From a checkpoint of a small contrastive audio-text model: 26.5M parameters.
Rows from block 8 of the audio encoder of a small contrastive audio-text model, named by matrix and row number. Rows with one number belong to one neuron. Each number is 500 + 40 x the weight over its row's rms, rounded and kept within 0 to 999. All counts start at 0. Numbers have three digits each. After the name is the row's rms in percent of the matrix's.
After each neuron's rows are labels from the 100 clips, of 14976, where the neuron reaches its highest value: "strongest on" is what is common among them; "peak on" is the class under the peak. Only what is clearly more common there than usual is listed. The data: single English nouns, adjectives and verbs, spoken by a formant synthesiser in many voices.
# fc1: MLP up (encoder.blocks.8.mlp.fc1.weight, 480x160), inputs 80-159
# fc2: MLP down (encoder.blocks.8.mlp.fc2.weight, 160x480, transposed), outputs 80-159

fc1.214 096:509530501492575521487489440514552482487469486539512499446395484514550466492466536462399462470533509487532505479556462495540427520492507494501458554495521498539561543422526575527582502526458567458525568562487462510445486451511583515472554501
fc2.214 101:449478538532499565510503572463589489535483495523505503505565460491511506539553490471532525475574505460432523510512512496551498530471503471544555464501523544422529515485459427491472483551543499458480495515452492489490432408563480506499555463
strongest on: /oʊ/
peak on: /oʊ/

fc1.105 098:479533507473517482506447538515535480425470488491512445427495462537543481533515499485440559495533469525493523528491505481496564554485525447532507494518537556466488420494498452506437510487412513462526491472427492507537470588457504484554485438
fc2.105 104:485519432590495421513552457482510513483487488584507482506381471534538475575481514486578475481434553493434486513418513497477462507592498488401486463466553509540517516528471541539505457501454450488459488503475529512509570590488566540585553513
strongest on: /eɪ/; /i/
peak on: /eɪ/

fc1.129 091:473434512508488505492532543492496447480502452567523500482438509533547461404478497423540502463507476505560503528462510522459461511457453444554595495541465541525538525523490508545511560440473541514484451441513451536538609503494461481487494471
fc2.129 086:489498510478587482552483543480506486500557517528556478456510446505557481475549511423499546481498510503549505539493407541558620513471557595434552451503528462507479499523532520455528450510520567482491560475459524548456511491465486531489460584
strongest on: /eɪ/
peak on: /eɪ/

fc1.334 088:496478484552498480484513477547561443444480457438499485447432503619559515485431440464446503483556556558492472490562566500577512438544530591495487535489499549532558479537459514481495515513551495518525517511562566460503466488549484567491482508
fc2.334 079:479438477478509439442475465562555516446550519517496526581566499562486532506491509422475545599496455446516465516464416535541529515473509442524506507457507527392497508460492506448516434477575462508530541485523504432465479476545520490460481460
strongest on: /b/
peak on: silence

fc1.86 092:486533531483475441458495497526569579487578574557531453454421484475508567482485530485542529478506538549523520534584494446454586490495520518486466494459544587566537510521511574522463512578509543528533493514528500547476453504482487494548445528
fc2.86 103:520494463495531535508456510503462526508493512394507508583493488494446444503500525506490476514453554546536514497496532453519533474456550484521501504523562487418443490559521434503494481517479505519548483574561565559471496472507479457609648509
strongest on: /p/; /ɑ/; word: shop; word: cup
peak on: /p/

fc1.412 110:573488498532509454527534465507570467531465438480500507487478524493487412423514410489491537462472488510503485490471464438487457510429532511503516560480522569502476525529481578477469565469547502517435561538476467502575455559510537482386424505
fc2.412 111:457475506488516458520513536538481536439527470521497469540340520508510526495557462541531586584504483473503548533502507503531481487454485492471600571442510531449489437499439571501464481568442497464470517511578543540498519502477531508459502512
strongest on: /eɪ/; /t/; /ə/; /ʃ/
peak on: /eɪ/

fc1.354 086:545519495501510492524589500566458539490385522449548464465459453419459598482596459596539542488556523505484522486512523485521518536489428468467468488488481454557429472543517507566455502481564483463511535547448505479442479524540507520570482534
fc2.354 078:538490435496469528516575516497489506502468530521516491553508550544459443412487556439494491493441468438483418475455466493508425476499569478496509509523509468455432491520555394468473472502517530449464556479443436496534458466514443459472523496
strongest on: /oʊ/; /l/; /d/
peak on: /oʊ/

fc1.350 091:489479475463493477497507609439545514502468502546501531496470516539539483506521565478520473522465532554487521555466523457515532511495488449475490438506464507587487539533511602560488419472542500517533557560466541490492481548423462526477496450
fc2.350 100:498521493477524595471465487490473479528508491556481481485498449503509534475391468479492400497458515523504409447574464403493485502550526568486511468504550536430460437551487494491546573502492477470577528476512494500477547461542465508517508515
strongest on: /p/; /l/; /æ/; /ə/
peak on: /p/

fc1.287 072:454519439489498459433513533453409531582511523538540549530553583453489558470492538467488535440475532440504512486530428532501471415403449575498397534532508511454546477489467508445515469490521498477519534491480484457483439478496513461522431478
fc2.287 070:510417538454434513518463552504462510532519491511463600490460509554538469522455431502503454538545437525444510523523446451501415605512476476518570531468448442559526423473503464525472459540447542502496482510622509445509495490522450448519511472
strongest on: /ɝ/
peak on: silence

fc1.400 118:502515601465457526458464537530487511505516464494487430558436486509443536445580491496493490475451447537541509557486502473470542486526540429543496437493463492427488577536478467444481534445498567474507495577515450504542488444598524453524532500
fc2.400 122:520479610510544485521437391572490528480538477495496462533448524537488481493531444432464531532488515532460480492537533484464529480486484439473483509602498528627481495458491489458514463542496441479455443536508513471501521492434504524528547476
strongest on: /ɝ/
peak on: /ɝ/

fc1.156 102:509496545455537529467453452493581500543523528473539504482395431480451461441522542487467463531488514471509583587522482473511511547403517460523428549499589477522504525550434487458496458536436459521473549473485514496564586527504568471507490564
fc2.156 106:511470529521452530510499536509472437520443465462537512501539528521534477489457501518431529491491482496548545523504533505464566523545475457499530525528524585503506471532509438510474512479470484435569492508482473564543560466491495535494506512
strongest on: /p/; /ɑ/; /ʌ/
peak on: /p/; /ɑ/

fc1.282 067:495485499461389471450445485505509514505457500461491483507487481567478516491472517516566529515469489529511587530442460390501506489522512493461440513493455563486463477496573585468496561511478477530522497582382545493411481530492466482535550511
fc2.282 063:514554499449464448472490550511512517570426557497509467516429512571522539542503466466505518528521556502457473462489523548462537486606503501478509559542538495528503501497433501451521495512514444501510502500508427472460491534547537628431475538
strongest on: /eɪ/; /ʃ/
peak on: /ʃ/; /eɪ/

fc1.380 111:492516506522527507406449530518479422520483485448464478491547509544514546465549545464503525527531525484499558496536526536521390568510410512494522565438430425491466435511506547516550528388453530495451440509455423475496524544515548538538539496
fc2.380 093:506522520515448520437457537491459468543474515492458463474449469523539506465535467603494541398501437585426458570526504494471465497531540520570476484495516441510490526482550490493455429559478467447491474531493467507502519494526450433453494551
strongest on: rumble
peak on: silence

fc1.353 098:509447468470499502527461461488449500541497486509481563481436469491529478462542485496482514552511531496524481472417470568505467521497437445517541516482455446489467496511534513459508532447477506501480466415499572586544517535500494534541437503
fc2.353 095:512493481491482472480477518517470509537486490470506516549494428455546503462435492534513463561501539484486539479506481456536555418387511604488520500564503514459521456431461470555508507453502505474457495535546581511509571496496526458479450578
strongest on: /eɪ/; whispered
peak on: /eɪ/

fc1.269 099:482466513532488533524502428527451436473483535526501418501470489476430432483452481518527502494558400540593523505477478487461509523501445428482544540491475446530474457454469470412481608465520615590462538447537548553511513483528538464492404514
fc2.269 101:534540592462533454480498453518524564497489537502523471493476514563482516469509486556495537524476556520483537496461460465439488447448509580468443561493506530474519521520486524492512510551521471428475519497411463501469477510459468489487490471
strongest on: /eɪ/
peak on: /eɪ/

fc1.472 102:503462473538408585492483533449532501477485468504526517490522515481500454486471468457538499543553556582510416472577489490560464527477522500403528479459510561433415503526568576532516527467516493491446511419543480548516629520482551479505467477
fc2.472 098:499491578529457588448521550463464537585454528457542500487464482522516513530521471537498516533469469616473467497509472589513558574459499522536548454447396508556496519424500464472611541569585494491469486482497474554478516513503484517454507549
strongest on: /eɪ/; /s/; /ɪ/
peak on: /eɪ/

fc1.155 084:437486546509528480537535549498503447455477515426545529536503499490446522439450469470504560435531518495524473501503547488490520442503458507495569499483503472491490532452428400514445512519503500553565480573485516399443529473603424481457538523
fc2.155 083:503433545509545517476488512536533452465475408536498493502530501582541546467438572474509542525417439474453436458536498530542521516506525507383495554484537516481487569509515481471484501516568540488479502511497541510506490528537535550516432423
strongest on: /p/; /ɑ/
peak on: /p/

fc1.383 118:484502497547550428473557466501512546529494473496450515611504488435553485544510522496402467445431472544459504424491583509469542509517499499488468532448464495539493458538480491551535486478473521515437509414439514555490448531496505493584474508
fc2.383 123:436494488487586480430385469509372512476473503501511552540488511477438450515491508445442444505469473483488508506407424503481509510525432505426531496519545458423510522514529533456458488469504578446509529478531472513438513527478449429532486494
strongest on: /p/; /ɪ/; word: painted; word: pushed
peak on: /p/

fc1.433 100:488491580477501435390506441457492527453475495506535523470513527429506519528477500576511485518483501551484486547420477491520466511499473470529570443455531512471495484582541477552453446534561487473484489472455515429510449487539449485470525503
fc2.433 101:554465512548449456490512556463440551481519443569525524510520537545499516525521464577416477489512471490484496461534472523525472507513449515470475452570512448501555487491463518534524520469442486479464484486468452549488433469489450556431545453
strongest on: /p/; /h/
peak on: silence

fc1.4 101:532448560512491510545496467452524439524417522467534452531471474456493442467545433540451486466470507516577502557501587495496464512552594483469502559479505482420440544486499512520498543496497578438548560553489486473555508478478513426444544522
fc2.4 110:468483548471488484420453518520554539518503547542477509521478600552522538529547513480497544501554550494529517482485526465540558477456543531511556491474494577580484545546523564540491529527452527556545448532548498509460495458501487509443537509
strongest on: /u/; /ʃ/; word: shoe
peak on: /u/

fc1.307 097:526524531457587465460520417468497496463469451546510482462461502597470527536490526571536486435477439496537472467499554553464527508535583493545528545457503475541512494512377487526569437544457469523513464559505472461475518496547505455474453540
fc2.307 085:393460478564515477400540536530525541420529517471489488458521486508484458500550523555498521470509487471528496464485445502464517442539491450437498537493539478456399540495556530497498482498444451475464477427495467438431494472486465467501525485
strongest on: /p/; /ɪ/; word: painted; word: picture
peak on: /p/

fc1.376 081:469504515495471474453488526499470456553472553493538522496486495527431562429523505429529530594547472432572468493456567528513511547557477511476512510488464490504523409458440472470497502561464510533489547512549451505445485480570507504485481510
fc2.376 072:520449505481450472464570485515489433483506433506383484445535476547496474419488553527471487513464449556488460496519509551536485473458443512455459538451515526459494589472539518483484443530484524502475471441555498477503503421561508510542537503
strongest on: rumble
peak on: silence

fc1.277 083:447472543473487437436518531457569490506499540465452547529473462540525566458547483447517498535534466419507387503466538524519432524544531502533564567514452532456514508536445486541520467500464500481563464491504553439501485484479465461519422453
fc2.277 081:528422584491498416465417533485536468462510529529547466445525514441506443453464526445552539544525492460503491494624467479491510419511464474464575453489564566506511483534495447459536447502578574513552470500559562399451581526475457518489480541
strongest on: /oʊ/
peak on: /oʊ/

fc1.422 100:474509555461558487511546520541475447497504554512534468492464523454495518489512573498462512383512519442461518543537478479534459507467475484461423431516456513568447494477478546581471443491469453486471527515494538436468506502489457524500497581
fc2.422 092:492492479458484534501479509440474469563515513453519445483481543524575495470518477490541468473490495459504366493528501438488547523461513499518507441523558527410465511487573426486491439469518499489493475519463501468501459492511516499469516465
strongest on: /oʊ/; /æ/
peak on: /t/; /oʊ/

fc1.170 125:515527485519486547514453466449518481500457482580496520489481554397498539525468554461504545527506459532475520482539551515500498460528465547569434476440523486564423402477505499445489505490527540480507541491528485604427393546468499455516510519
fc2.170 120:575519515466496492495432538459526544598481546457533485509543505502498568461473530543554469495503494526513502437474479500508501482494466423505521504445471477443510497500541475492512501494443531512507598431552423521463577544521481532512464513
strongest on: rumble
peak on: silence

fc1.324 106:540500465518497501514433445493510517481462466499442530512484457569534492552417419476459524538568546490496436458619507542563545520527503506480529511495512498530511448467539496506472451513459533482530472474455467434512478582489453464574538528
fc2.324 110:445527451563554451526535451514481587523486529499573431490519499497474453513453594495507472505519474496535557544472439504490468532510512566529492425453476529475457507455443501467451508508573547537490548526489490476416513566467477535470499536
strongest on: /u/
peak on: /u/

fc1.388 096:507511478516452430514495552482581519539498521511444444452428469458499556456484536521507453440450517478443548498517484458514474456510557452520512455516497458508499502459528527515541467508441505501521513553561519495501469484521503500509528517
fc2.388 098:510498494412513443554468480428509428561484457478578473483481453489535505514531454471559498472535566491503474485471531607528539518571415467484408586475556479530432517542475507524490495446416569493467442492427538517492499460527503467471507575
strongest on: /b/; /ɹ/; /dʒ/
peak on: /b/